Weights of a small model that answers yes/no questions on an image's attributes.
Data: trained on close-ups of made-up surfaces with and without defects, 101725 training examples, 5.0 epochs.
Rows from block 3 of the fusion encoder of a small model that answers yes/no questions on an image's attributes, named by matrix and row number. Rows with one number belong to one neuron. Each number is 128 + 24 x the weight over its row's rms, rounded and kept within 0 to 255. All counts start at 0.
Before each neuron's rows are labels from the 100 texts, of 14976, where the neuron reaches its highest value: "fires on" is the input token at the peak. Only what is clearly more common there than usual is listed. The data: close-ups of made-up surfaces with and without defects. In brackets: how many of the 100.
# fc1: MLP up (fusion_encoder.blocks.3.mlp.fc1.weight, 768x192), inputs 0-95
# fc2: MLP down (fusion_encoder.blocks.3.mlp.fc2.weight, 192x768, transposed), outputs 0-95

fires on: "hole" (64); "smear" (17); "no defect" (14)
fc1.4 [108 124 127 141  74  91 160 123 127 144 124 102 102 121 100 130 116 138 125 176 132 173  98 108 121  73 129 146  98 168  83 124 135  63 130 151  91  84 106 161 138 130 152 181 168 102  90 160 161 156 162 127 163 122 128  99 127 104 135 140 133 124 146 167 162 102 135 113 118  89 133 158 125  94 105 159 114 140 125 155 137 164 128 143 142 148 120 123 162 116 106 164 104 136 115  77]
fc2.4 [168 112 113  86 136 129 134 135 144 117 127 116  74  79 141 109 134 140 111 158 146 145  87  78 163 148 126 138 121 130 143 155 153  97 145  78 131 108 107 117 120 125 154 192 149 160 144 157 136 135 144 110 145 136  91 126  92 163 152 115 120 118 127 172 186 142 112 126 149  97 129 138 113  69 144 175 189 176 157 134 126 117 132 130 141 146 112 118 132 152  97 143 118 138 124  92]

fires on: "stain" (31); "crack" (21); "specks" (13)
fc1.339 [145 115 171 110 162 120  95 135  85  99 146 114 116 144 156 128 113 147 128 110 121  83 108 106 127 147 103 117 159 163 107  70 157 140 134 155 166 162  98  89 149  88 137  95 114 148 152 110  98  92  93 145 126 158 121 112 100 143 150 130 118 127 105  83 110 136 145 165 102 157 115 125 118 145 142 104 112 110  58 117 105 125 114 110 172 117 149 129 116  99 147  70 116 150 105 175]
fc2.339 [151 118 109 127 165 157 127 157 145 138 117 109 103  85 121 125  91 147 117 137 144 140 121 119 132 158 137 116 124  74 158 169 122  79 107 115  94 117 111 139 108 112 124 154 153 110 178  92 147 151 128 125 159 147 132 149 136 131 143 144 116 165 110 162 117 140 158 176 161 143 109 133 133 110 144 104 141 146 185  94 153 165 151 143 147 145  68  82 162 138  90 172 137  97 121 100]

fires on: "wire mesh" (29); "bright spot" (12)
fc1.475 [ 88 129 128 165 145 127  86 170 164  97 160 144 148 119 164 125 114 151 133  92 160 113 135 125 144 131 141 135 120  97 135  78 133 149 141 106 137 179 137 133 152 116 133 147 132 122 123 162  85 164 126 144 128 100 142 130 132 125  97  88 125 124 116 122 109 137 177 120 119 130 100 139 140 151  92 124 138  75 116 110 149 115 137 115 114 172 122 129 120 115 138 118  96 198 100 126]
fc2.475 [131 129 152  84 132 139 135 113 126 163 163 174 140  92 124 105 166  94 145 148 129 110 125 107 141 118 111 134 129 128 115 157 130 157 118 106 155 175 134  86 140 168 115 151 138 133 121 143  97 125 142 156 122 126  97 140 138 165 161 101 207 102 114 127 149 144 102 106 114 101 156 147 151 130 136 138 144 110 163 144  97 123 107 177 130 133 194 137 111  84 105  94 134 125 128 144]

fires on: "wire mesh" (37); "brushed metal" (14); "tiles" (13); "circuit traces" (11)
fc1.303 [ 94 137 163 173 127 112  86  90 158 129 169 143 167 121 162 117 116 132  92  93 156 103 141 118 128 135 141 135 117 142 131 100 118 134 133 140 128 183 163  96 122  98 135 116 131 141 124 152  91 145 110 129 131 126 178 119 150 151 120  80 120 134 108 111 104 109 152 146  77 101  80 139 114 143 120  97 146 103 100 123 129 114 143 108  59 160 180  91 123  96 161  98 124 146 102 123]
fc2.303 [176 103 105 154 128 165 111 166 159 126  93  78 108 130 143 105 110 136 112 154 102 163 161  98 115 146 134 107 133 112 162 159 165  98 170  92 105  91 109 147 111  96 106 134 161 189 107 102 141 165 112 105 137 141  99 147 132 151 166 157 108 163 103 147 138 168 144 154 153 157 129 154 109 102 153  89 140 158 160 113 137 157 135 116 164 133  97 118 144 158 127 152 132 150 108  98]

fires on: "stain" (39); "hole" (13); "no defect" (13)
fc1.646 [142 111 123 118 150  93 108 107 106 113 139 131 132 137 167 146 101 158 128  94 102 107 154 119 153 145 145  83 158 158  89  74 156 123 157 165 173 122  92 117 134 100 147 120 163 121 140 113 100  85  85 118 151 162 131 111 100 138 119 133 117 128 101  91 110 153 126 154 114 166  98 127 101 116 143 139 144  96  69 107 103 124 119  73 139 113 102 136 127 114 133 100  91 159 137 146]
fc2.646 [156 111 105 119 178 143 100 163 150 112  93 115 124  98 112 120 102 167  89 160 150 141 121  94 144 163 110 114 128 102 138 148 159 106 115 110 102 113 105 144 102 120 113 146 161 140 147 104 144 150 123  91 131 166 103 125 143 180 168 153  99 142 119 140 156 143 153 170 170 164 114 179 106 102 118  88 163 162 193 118 149 156 138 145 149 176  97  77 143 143 137 169 138 119 117  98]

fires on: "brushed metal" (60); "woven cloth" (17); "wire mesh" (12)
fc1.587 [111  99 143 156 102 114 105  74 157 118 132 125 115 149 157 102 113  96 111 106 119 163 165 126 134 135 130 164 162 135 165 141 111 133 149 138 126 166 146 119 126 130 137 136 162 161 112 107  86 120 136 142  97 142 110 144 114 119 143 120 109 145 147 129 143 104 151 119  85 129 152 101 135 106 138  92 104 115 124 151 121 116  99 116  98 121 147 120 101 193 129 111 163 136 145 106]
fc2.587 [167  91 141 144 128 130 125 162 176 175 128 116 101 194 134 104 119 138 123 139  96 178 168  99 118 152 124 119 130 101 156 159 147 105 162 104  98 128 118 107 127 128 162 126 150 179 112 133 142 141 138 145 118 139 105 161 129 136 176 148 110 147 142 148 149 120 143 145 127 107 157 150 108  91 133  71 121 152 136 131 136 146 112  90 125 102 120 138 145 175 105 121 146 148 134 110]

fires on: "hole" (53); "smear" (46)
fc1.113 [129 126 154 113 107 100 159 100 117 154 141  88  93 118  88 115 111 128 148 166 117 153  87  88 137  91 144 153  69 177  86 103 146  81 137 155 139  99 109 146 142 157 149 161 162 106  77 161 138 113 165  99 171 168  97  92 113 112 128 137 138 134 134 151 146 132 113 115 125  96 113 148 128  81 146 163 148 100 147 148 112 137 135 155 156 127 104 138 163 102 119 155 104 132 132 111]
fc2.113 [141  96 120 105 157 132 138 125 126 118 141 125  96  75 138 109 146 110 126 167 139 155  82 102 164 118 111 137 112 128 135 174 183 102 130  99 150  82  98 102 129 150 162 185 142 154 143 160 123 141 142 129 174 126 104 125 102 176 132 100 128  86 146 150 180 137  94 114 149 103 136 150 108 108 123 149 189 155 171 139 114  89 114 140 144 137 137 119 141 143  86 146 100 112 137  87]

fires on: "stain" (24); "no defect" (14)
fc1.638 [114 107 107 146  92 132 136 138 133 162 155 133  94 121 116 160 152 179  79 141 117 153 114 146 145 111 109 120 137 152 103 104  88  78 107 119  98 143 104 149 155  96 162 186 147 131 127 131 164 130 140 160 137 110 123 124 112 109 109 140 143 117 136 121 114  97 153  91  99 119 176 120 112 125  87 123  90 142 120 119 180  95 155 132 111 155 123 115 152 135 147 100 105 128 117  80]
fc2.638 [177  90 117 104 123 147 124 151 186 108 119 109  88 130 151 107 103 103 110 156 157 139 131  69 153 135 127 137 124  77 174 154 144  84 132 112 119  80 127 144 108 120 133 126 157 173 128 100 138 156 134 129 120 168 122 151 114 146 167 162 113 152 126 123 145 138 140 140 150 128 132 176 126  59 104 121 176 163 178 114 151 136 169 149 185 165 105 104 153 155 150 128 138 132  97 102]

fires on: "scratch" (59); "specks" (41)
fc1.264 [ 96 157 132  96 133 129 180 139 167 120 106 132 128  90  74 143 164 114 145 167 137 127 121 149 152 143 123 144 102 119 137 129 142  93  77  81  99  78 170 133  79 136 117 132 115 123 139  83 124 115  99 134 135 142 123 138 145 119 109 125 115 133 138 141 138 127  93  97 199  96 155 144 127 171 123 162 127 141 155 136 123 105 120 157 110 133 132 114 128 133 123 142 154  92 149 159]
fc2.264 [122 131 147 137 133 141 120 142 148 133 119  80 119 118 171 100 103 151 127 135 114 130 135  83 131 156 162 137 127 161 141 117 169 121 162 100  97 158 107 150 113 144 157 138 133 162 131 132 134 138 126 139 151 147 115 146 146 157 175 158 136 105 129 129 118 135 155 130 141 129 138 179 111 113 131 117 130 144 135 111 177 179 117  90 132 142  68 104 149 184 148 169 151 121 120 101]

fires on: "brushed metal" (52); "woven cloth" (43)
fc1.482 [150 106 174 106 141 114 115  89 109 121 130 108 124 154 152 114 117 132 135 104 103 131 152  99 133 145 127 148 130 135 160 132 143 112 156 148 161 163 104 113 121 135 131  78 136 157 142 107  99 116 103 104 115 128  95 118 116 152 157 138 101 153 101  93 137 154 155 126 108 143  98 136 111 140 150  84 142 108 141 129  92 111  92  99 149 106 114 139  96 164 124  84 136 137 159 149]
fc2.482 [179  79 145 142 110 148 141 145 156 158 122  71  93 164 163 114 116 169 118 145  91 156 171  87 148 142 140 110  97  66 150 126 130 111 160 119 102 123 104 116 123 149 160 137 176 188 115 120 135 146 132 140 135 149 101 158 117 136 188 150 108 158 133 136 153 149 141 160 135 108 118 167 134  71 148  91 146 143 136 134 122 170 104 121 133  87  87 132 130 167 113 129 137 146 133 102]

fires on: "hole" (56); "no defect" (17); "scratch" (12)
fc1.726 [112 149 160 115 100  98 141 158 162 117 169 104  93  96 106 163 120 132 150 170 157 156  80 103 134 107  88 137  72 134 106 115 130  85 132 153 113 127 125 146 131 141 136 171 153 104  97 167 142 154 151 142 161 111 119  66 126 104  98  83 143 128 119 164 127 105  86 139 154  89 102 135 170 101  95 157 152 122 149 139 150 137 161 150 118 167 108  95 113 133 150 133 105 114 126 124]
fc2.726 [147 126 129 118 128 146 139 111 136 115 129 140  95  67 101  80 161 111 125 145 140 158  99  68 121 136 133 142 133 148 169 140 182 110 108  57 122  95 110  96 101 151 149 170 158 178 142 159 110 146 144 100 147 166 122 109 129 161 131 138 143 152 133 155 162 128  77 136 147 107 138 147  79 115 150 166 176 141 182 114 100 134 123 130 179  84 150 146 152 157 126 170 120 125 147 105]

fires on: "stain" (29); "crack" (23); "no defect" (16); "specks" (14)
fc1.432 [ 94 140 107 169  97 115 105 141 145 109 155 120 115  99 124 152 109 148 117 143 135 128 109 131 141 113 121 100 160 127 125 100 101 114 138 152 111 129 106 112 164 104 135 176 144 110 114 143 184 146 145 151 144  95 131 121 129 155  97 170 166 110 141 109 121  89 153 142 115 133 175  88 136 107 101 144  97 168 109 107 164 114 157 141 107 167 113 127 161 123 147 128 102 117  69 103]
fc2.432 [156 112 125 132 152 130  91 151 147 122 107 116 106  85 150 126 113 154  89 156 158 163 132 108 142 142 128  95 164  79 145 152 168  81 117 104  85 118 117 150 116 110 119 147 153 155 137  87 136 162 137 116 131 163 133 157  99 140 154 141  84 133  97 134 143 123 145 137 134 126 119 165  81  92 128 103 150 178 163 116 145 151 160 117 122 150 105  98 143 146 142 138 107 155 108  87]

fires on: "stain" (26); "crack" (13); "wire mesh" (12)
fc1.66 [164  84 133 153 137  99  88 135 106 133 159 102 106 160 153 136 114 167 103  84 137 119 134 109 146 115 129 104 158 133 106  66 153 114 140 169 155 160  66 119 156  87 129 120 148 116 147 130 155 132  97 101 143 151 120 119  90 106 148 156 115 107 110  76 122 121 152 147  85 168 131 119 101 128 115 122 134 117  98 106 126 135 157  96 141 148 125 155 130 123 149 102  84 159 100 116]
fc2.66 [168 105 113 137 161 128 106 153 159 102 105 125 105  80 152 132 126 134  95 159 136 150 101 127 132 169 128 104 127  81 139 162 146  96 123 121  90 119  93 149 160 115 115 186 173 166 137  97 141 150 119 107 136 170 117 142 103 172 149 145 126 168  98 134 134 125 140 141 119 144 107 163 124  84 129 101 138 165 169  99 145 146 180 127 148 171 114 107 153 142 132 121 114 131  96  86]

fires on: "wire mesh" (26); "tiles" (18); "leather" (14)
fc1.126 [ 76 115  90 137 159 126 125 137  82  94 134 128 160 110 168 135 109 140 125 139 180 117 138 121 138 149 130 119 146 130 123 107 141 159 102 121 116 125 128 162 141 104  92 101 122 135 177 129 149 176 122 130 118 138 160 114 136 153 119 155 146 118 117 102  78 114 132 140 132 151 103 131  85 159 143 128  95 128 142 103 123 117 160 149  69 126 135 134 119 129 166  78 116 142  98 127]
fc2.126 [140 142 105 152 156 112 114 112  96 148 156 177 169 155 118 117 133 103 136 117 126 101 131 171 130 118 157 142 142 108  82 135 121 152 146  85 146 114 154 106 139 114  68  79  49 107 115 130 101 123 133 142  93 127 165 115 133 119 122  95 154  90 118 100 117 114 129 100 126 109 132  98 133 184 115 117 128  79 109 140 116 105 109 139 158 110 141 164 108  87  82 114 137 124 124 130]

fires on: "hole" (33); "bright spot" (20); "smear" (11)
fc1.399 [106 140  93 122 111 176 134 155 151 106  97 142 130 135 125 139 112 143 109 162 163 121 111 141 152 138 125 124 141 122 113 105 110 134 124 152 116  89 147 100 124 173 109 151 139  83  99 124 218 150 138 155 134  84 167 125 147 170 133 110 135 134 141 132 136 101 147 133 136  93 152  91 131 162  94 147 124 123 127 115 191  91 169 162  75 120 109 136 121 109 172 140 148 149 100 113]
fc2.399 [122  78 134 125 135 132 147 138 119 123 164 157 165 153 138 131 177  92 154 105 128 125 126 125 127 112  97 138 103 166 101 104 105 154 148 132 129 120 126 146 149  93 135  98 104 116 104 182  80 110 120 163 164 131 165 133 115  86 151  76 121 142 146 121 121 141  94 159 118 138 116 129 141 141 135 139  96 118  81 141  86 124 103 112 135  96 164 133  96 124 105 121 115 121 169 160]

fires on: "brushed metal" (51); "woven cloth" (23); "wire mesh" (14)
fc1.529 [129 106 191 158 103 108  77 109 142  83 127 105 149 152 128 104 136 133 117  84 101 139 169  99 118 130 142 142 164 139 174 121 146 112 146 123 139 164 122 115 124 115 130 107 141 146 112 122  85 117 141 127  95 130 115 139 124 117 148 141  99 135 159 108 150 133 179 106  90 130 137 127 132 118 129  73 142  95 131 129 121 116  96 104 122 102 136 132 103 179 140  93 151 150 146 142]
fc2.529 [169  95 143 141 131 118 136 148 178 150 152 120 110 171 149 127 126 117  98 136 102 154 155 107 130 144 121 111 149 112 180 177 133  98 130  98  87 139 112 106 123 131 164 163 152 180 104 143 111 136 138 151 128 140 121 132 116 154 168 132 101 137 140 131 149 129 146 153 123  92 137 161 135 102 132  81 110 179 154 122 129 143 109 103 134 126 121 155 156 188  90 144 162 146 123  88]

fires on: "stain" (16); "no defect" (13); "smear" (12)
fc1.99 [140 100 121  85 158 102  97 134 102 135 116 110 118 155 129 124 109 156 127  95 111 119 151 122 148 126  98 113 138 166 116 147 144 134 157 133 159 137 111 106 145 133 125  85 140 172 159 118  66  87 121 144 149 132 107 134  86 132 138 118 100 171 129 101 113 151 135 147 127 147 120 110  95 149 153 112 171 133 115 133  96  94  83  93 147 115 106 175 105 102 136 109  77 135 148 164]
fc2.99 [149 122  86 149 172 154 112 150 159 120  93 105 109 103 151 133 108 158  90 156 155 148 126  87 147 158 123 118 148 101 155 149 172 101 103  98  92  96 104 150  98 111 102 141 146 163 162 114 153 155 133 101 141 141 123 129 132 143 171 143 112 148  98 139 123 159 165 141 154 152 104 146 103 104 150 113 123 149 167  92 167 165 153 116 160 144  92 122 159 159 151 153 104 141 104  99]

fires on: "scratch" (46); "specks" (39)
fc1.149 [121 165  88 105 122 127 154 149 194 124 134 168 145 103  89 116 142 114 142 179 151 127  96 173 102 111 141 118 111 115 109 178 135 153  94  98  96 115 157 140 132 135 106 130 106 134 117 157 122 107 141 145 154 110 155 121 169 100 112 110 141 126 138 176 139 149  91 106 174 125 147 140 168 143  75 153 125 155 140 130 142 129 155 179 106 117 132 104 149 114 118 137 161 115 144 111]
fc2.149 [ 98 144 138 118 120 150 152 150  92 137 120 105 120 141 127  77 161 129 148 109  91 101 129  56 156 153 179 112 126 163 130 116 117 118 169 106 128 132  95 131 112 149 182  91 143 143 136 127 136  79 107 117 141 154 108 164 148 124 178 137 124 112 152 133 139 148 134 133 119 158 139 149 134 132 161 121 164 127  93 155 135 167 103 134 127 120  87 122 123 174 130 133 146 105 157 144]

fires on: "stain" (18); "wire mesh" (16); "bright spot" (12)
fc1.291 [148 117 120 131 161  75  96 110 103 130 129 121 122 168 178 137 108 154 121  92 115 129 150 110 141 135 134 115 165 142 118  63 128 109 149 175 160 161  90 117 167  92 131 131 164 128 129 126 133 113  83 119 122 153 124  92 102 136 139 122 120 106 104  95 131 126 160 145  59 150  96 121  87 122 128 100 143 101  93 129 125 143 130  91 147 116 115 159 130 134 151 106  77 168  88 139]
fc2.291 [161 116 110 136 138 144 103 137 154 133 124 106 101  98 169 115 136 131 101 164 151 152 121  98 160 156 135 133 148  66 151 144 151  89 134 110 116 126 111 137 129 121 138 182 162 154 145 128 123 157 126 101 134 171 100 151 134 143 136 148 104 164 114 135 147 111 144 115 113 149 141 143 115  84 118 107 176 133 178 115 158 142 144 136 173 162 107 115 140 122 147 123 146 131  90  93]

fires on: "scratch" (80); "specks" (15)
fc1.672 [146 130 138  73 121 111 167 119 123 139  86 104 103 125  99  90  96 136 155 161 101 157 127 108  93 103 122 173  79 145 133 158 160 119 111 111 121  85 133 150 108 160 137 135 120 129 126 136 125 120 152 114 153 165 113 149 118 129 123 134  93 105 154 170 139 182 110 142 189  97 122 141 133 120 148 152 125 160 126 145 117 134 105 155 135  87 127 144 136 165 105 169 154 101 143 110]
fc2.672 [130 138 152 137 120 108 153 116 131 124 182 119 133 114 146  93 129 130 150  91 118 105  92 110 148 121 124 146 118 208  94 104 150 124 162  83 149 133 134 105 114 141 197 151 130 137 129 172 107 105 144 141 170 114 127 122 126 109 142  94 182  99 138 124 150 168  95 124 116 107  97 132 120 134 139 167 167 116 111 158 112 134 125 126 129 102 133 171 110 129  96 139 124 108 132 157]

fires on: "wire mesh" (42); "tiles" (37); "brushed metal" (12)
fc1.376 [130 115 150 161 103 118 117  89 165 121 131 133 129 158 148 115 123  84 112 134 121 153 154 115 116 133 120 143 172 105 181 157 123 133 117 142 118 175 154 119 131 157 116 126 134 174 101  83 137 111 143 153  79 132 119 149 121 116 153 130 114 161 132 125 141 110 138 112 105 128 173 103 136 123 123  94 119 142 146 142 118 104  94 127  83 116 137 126 120 160 154 117 162 109 149  94]
fc2.376 [164 108 164 147  93 118 143 135 170 184 153 139 151 203 120 134 140  99 130 139  88 160 175 131 127 122 134 148 117 106 161 139 148 121 156 113 103 149 132 115 142 150 158 125 142 171  74 141  87 123 139 172 113 121 122 149 131 110 168 115 115 154 159 127 142  91 135 127 124 104 146 134 126 102 116  85 103 134 135 148 105 130 102  94 119 113 149 153 123 156 104 118 158 134 151 122]

fires on: "wire mesh" (20)
fc1.415 [125 112  91 137 156 133 112 141 119 112 127 145 170  92 159 129 137 126 112 118 133 110 161 147 144 149 125  87 133 106 117 111 133 151 111 151 125  94 116 156 161  91  97 120 114 128 186 142 117 166 122 124 142 124 125 118 133 155 133 149 144 143  99 115  85 148 148 132 110 175 102 153  94 138 127  99 115 146 119  83 147 138 137 125 118 148 132 130 126 122 179  74 121 151 107 163]
fc2.415 [ 94 147 131 110 157 117 114 118 101 135 135 186 159 136  73 118 148 137 148 126 165 125 133 123 138 122 140 144 112 134  82 128 127 158 133  79 126 115 137 115 128 144  67  95  68 111 158 132 132 150 138 141 102 145 151 109 137 129 125 143 171  98  85 143 106 151 120 126 134 108 132 110 118 188 160  92 139  99 121 137 164 118 130 166 139 101 126 148  87  70 116 132 134 107 117 129]

fires on: "smear" (53); "hole" (40)
fc1.285 [116 146 128 125 107 125 194 141 130 143 126 118 120 102  71 129 103 134 149 144 129 141  78 138 127  85 105 184  90 142  94 141 114  84 124 134 119  65 130 155 148 150 125 177 162  97  87 149 153 156 168 127 177 117 129 117 133 123 147 138 128 114 144 162 135 105  96 104 131  80 135 127 139 105 116 171 124 136 139 144 140 115 141 167 144 154 118  98 154  93 117 189 118 113 103  97]
fc2.285 [161  95 104 120 147 153 132 146 156 106 106 115  81  85 143 112 123 157 116 139 144 164  89  81 145 153 132 130 130 112 140 146 155 107 121 100 105 118  90 129  75 144 159 180 127 173 144 142 165 127 160 107 173 152 101 124 107 151 161 148 118 142 132 160 168 162 153 141 158  92  95 171 113  79 148 187 185 152 159 135 139 159 156 139 151 126 113 115 142 156  79 159 136 120 107  94]

fires on: "brushed metal" (80); "woven cloth" (16)
fc1.182 [139 114 191 135 138 115 121  96 108 115 163 111 139 182 162 159 113 140 115  93 125 109 158 104 163 121 143 135 127 137 145  87 152 130 142 109 127 162 130 113 120 142 146 109 161 120 115 149  69 143 105 133 126 102 118  92 134 137 129 108 121 163 103 107 103 124 134 128  89 137 103 164 116 116 152  80 133  57 133 138 121 137  98 101 120 146 129 172 109 135 125 114 115 153 151 159]
fc2.182 [184  91 150 137 122 126 108 138 171 110 161  82 123 149 144  94 137 125 118 162  94 174 120  71 129 142 114 146 133 160 155 150 132 112 117 124 134 113 129 114 150 127 144 162 134 190 134 157 124 121 117 118 139 120  79 154 116 140 168 116 115 141 166 141 165 127 112 151 110 110 112 188 127 109 124  94 152 166 114 135 152 138 125 119 127 114 109 133 163 196 102 161 151 140 166  79]

fires on: "brushed metal" (60); "woven cloth" (28)
fc1.222 [ 88 135 163 160  95 158 131 118 151 122 143 155 167 161 155 102 163  96 126 134 197 141 152 143 147 133 169 133  92 126 154 124 126 139 135 105 117 163 142 138 128 117 130 135 134 129 103 135 112 166 146 127 104 120 157 106 133 122 103 127 163 131 116 137 154  94 143  93 136 107 116 110 122  99 153 125 107  91 180 122 132 117 126 143  90 138 173  93 140 149 126  98 152 150 111 129]
fc2.222 [171 105 122 155 126 154 135 139 169 153 104 110 115 126 111 104 101 121 124 142 123 157 131  81 131 151 138 121 152  91 129 160 156  96 180 108  97  86 131 144 128 138 139 138 162 163 132  89 153 130 131 105 132 162 105 195 122 142 177 157 101 136 116 137 143 153 140 156 112 161 115 151 112  82 122  73 135 169 128 111 130 167 140 102 142 158 107 130 136 192 131 151 128 142 108 102]

fires on: "brushed metal" (80); "stone" (18)
fc1.5 [130 102 163 137 106 113 140  65 146 132 118  85  85 142 124 117  94 123 112 131 124 180 119 110 106 112 110 155 173 182 152 134 148  81 169 143 127 120 113 111 124 179 133 136 140 148 137 107 132 129 134 135 143 130 104 130 106 123 132 154 114 130 137 116 128 144 128 125 105 137 122 115 133 107 163 121 141 122 122 154  87  88  90 114 144 109 111 129 128 138 118 142 145  74 166  97]
fc2.5 [167 108 127 119 105 132 142 167 170 125 115  96  83 151 149 117 132 109 103 138 124 155 136  75 137 144 125 118 110  97 162 127 159 109 139 107 101 128 132 140 107 132 162 181 159 192 139 117 143 136 122 119 139 149 107 141 116 149 191 109 107 132 116 137 169 120 159 143 114 108 152 161 129  71 125 111 157 163 139 131 140 176 129 134 143 149  91 135 142 158 125 145 166 129 127 102]

fires on: "scratch" (35); "specks" (21); "bright spot" (17); "no defect" (14)
fc1.54 [104 129  98 122  75 153 155 124 152 121 152 155 100  94 109 150 136 153 125 177 140  85 112 166 139  98 121 145 129 124 114 124  88 125  99  80  99 136 158 141 138 136  95 155 121 109 101 121 136 145 147 146 141 113 157 143 143 107  95 115 158 119 113 125 122 109  90 129 145 130 134 113 164 120  91 141 116 141 136 115 144 114 145 167 102 160 129 110 141 116 119 157 132 126  93 124]
fc2.54 [128  87  93 154 164 175 116 148 162 126 105 108 113 134 125 120 108 144 103 140 169 173 157  94 158 152 150 119 158 107 176 149 163 101 134 105  99  89 109 149 114 115 127 151 158 144 141  97 136 147 156  83 134 143 144 109  99 156 160 125  95 102 137 153 117 136 148 152 134 141 125 162  99 116 158 106 145 139 152 105 150 151 144 136 126 129  78 139 159 158 131 160 144 124 109  85]

fires on: "smear" (67); "hole" (16)
fc1.748 [130 139 146  86 132 113 177 114 107 137 118 102 108  96  93 124 124 145 159 163 143 126  85  87 120  90 150 148  58 155  76 108 147  96 133 138 107  73 111 149 122 138 135 150 144  89 133 154 135 145 151 102 157 152  98 107 124 124 143 128 133 103 133 157 143 137  62 133 140 101  99 153 128 112 134 178 161 115 138 150 125 160 133 123 157 125 100 125 163 101  96 189 113 124 150 122]
fc2.748 [152 138 140  88 126 109 130 125 144 105 126 106 101  96 128 113 130 142 121 117 132 147  76  70 142 109 125 132 113 160 131 141 161 118 126  74 146 108 128 106 117 152 184 171 145 150 123 162 127 117 156 120 177 120 100 110 121 151 151  98 145 113 158 163 174 158 100 137 122  77 118 157 130 113 131 197 193 147 133 158 119 135 116 143 147 117 133 142 149 146  75 164 123 104 133 125]

fires on: "hole" (65); "smear" (32)
fc1.216 [148 118 159 132  78 100 178 124 143 134 112  97 103 144 107 111  87 130 133 179  97 173 108 110 121  90 118 174 116 169 127 158 167  97 137 142 136 104  93 165 131 152 169 165 182 123  93 144 153 137 157 120 144 145 108 125 111 115 131 155 111 111 152 159 177 121  99  90 109 111 129 152 122  86 128 137 102 139 158 170 111 129 121 143 135 143 108 125 150 139  95 164 106 108 127  68]
fc2.216 [167 102 141 124 123 134 130 165 174 109 126 108 102 108 164 106 112 130 106 148 111 151 107 106 164 152 125 115 127 105 129 141 156  92 161 107 130 103 113  99  88 145 177 171 158 190 130 134 148 145 142 121 157 152 107 139 114 160 168 116 104 158 123 157 178 150 134 151 152  85 106 165 131  89 136 152 190 157 127 108 129 160 122 128 132 130 111 128 143 181 111 160 117 109 106  95]

fires on: "scratch" (76); "specks" (19)
fc1.348 [130 160 162 110 142 144 136 140 143 138 130 134 109  83  97 145 119 104 147 183 139 149  94 120 138 116 147 136 136 148 115 197  90 139 134 118 109  84 140 125  90 168 141 139 117 142 146 157 146 132 169 146 158 125 109 114 175 152  97 109 156 154 110 142 126 122  80 113 209 118 124 121 137 115 135 172 170 134 149 140  97 108 154 169 132 134 118 149 122 111  97 107 151  80 169 136]
fc2.348 [155  95 118 114 144 159 135 131 142 144  92  96  96 123 123 125  89 143 116 131 134 159 116  84 117 142 151  97 140 113 150 183 170 107 147  86 108  94 106 152  83 116 127 135 135 162 136  97 156 142 116  89 146 140 138 142 110 140 179 190 128 113 129 140 100 178 127 157 135 130 112 148  92 123 149 117 134 133 178 112 159 141 139 112 146 141  90 108 160 182 113 182 135  91 137 111]

fires on: "smear" (77); "hole" (15)
fc1.405 [104 156 142 109 122 125 169 124 107 132 131 108 115  86 119 123  89 145 144 162 179 151  66 122 147 114 129 143  72 146  59 145 141 110 141 132 124  83 112 140 136 158 129 141 117  73 110 188 128 172 163 111 164 138 116 108 136 102 135 135 123 114  96 141 137 141 101 140 154 100  85 159  92 107 144 173 174 108 148 129 121 156 155 119 138 144 102 103 143  98 101 172 101 146 125  99]
fc2.405 [149 121 146  97 107 110 161 107 125 119 150 122 106  99 126 107 167 116 154 122 138 117  97 119 137 119  96 157 102 170 114 124 189 116 106  62 160 117 123  72 120 149 170 168 141 148 110 152 129  97 126 144 139  98 134 132 111 159 161 104 168 102 143 152 178 139  87 140 138  91 108 126 138 110 123 179 179 153 159 156 104 115 122 119 141 127 144 150 118 138 100 138 140 121 146 140]

fires on: "wire mesh" (23); "stain" (14); "crack" (13)
fc1.494 [122 126 162 152 135 113 116 143  90 139 148 138 124 119 162 135 143 103 115 104 139  70 136 135 169 158 163  99 122  96 106 116 159 157 111 120 138 148 135 132 150  94 110  89 146 138 169 142 125 128 115 134 125 111 137  98 135 163 136 135 131 124  90  63  85 128 143 155 119 146 123 114 124 137 135 109 106 131 120 102 146 147 136 128 136 127 152 107 143 109 166  65 105 127  92 150]
fc2.494 [110 155 140 139 115 139 128 104  81 149 136 154 136 152 103 126 155 109 169  98 146  93 145 134 126 134 165 142 116 141  78 103 115 152 150 123 165 128 146 135 116 141 112  85  61  86 107 138  95 119 116 154  96 115 148 124 144 114 136 112 187  96 105 118 108 139 113 117 119 133 111 110 134 162 108 109 148  71  86 119 115 145 143 109 135 145 125 158 123  72 105 108 152 104 144 182]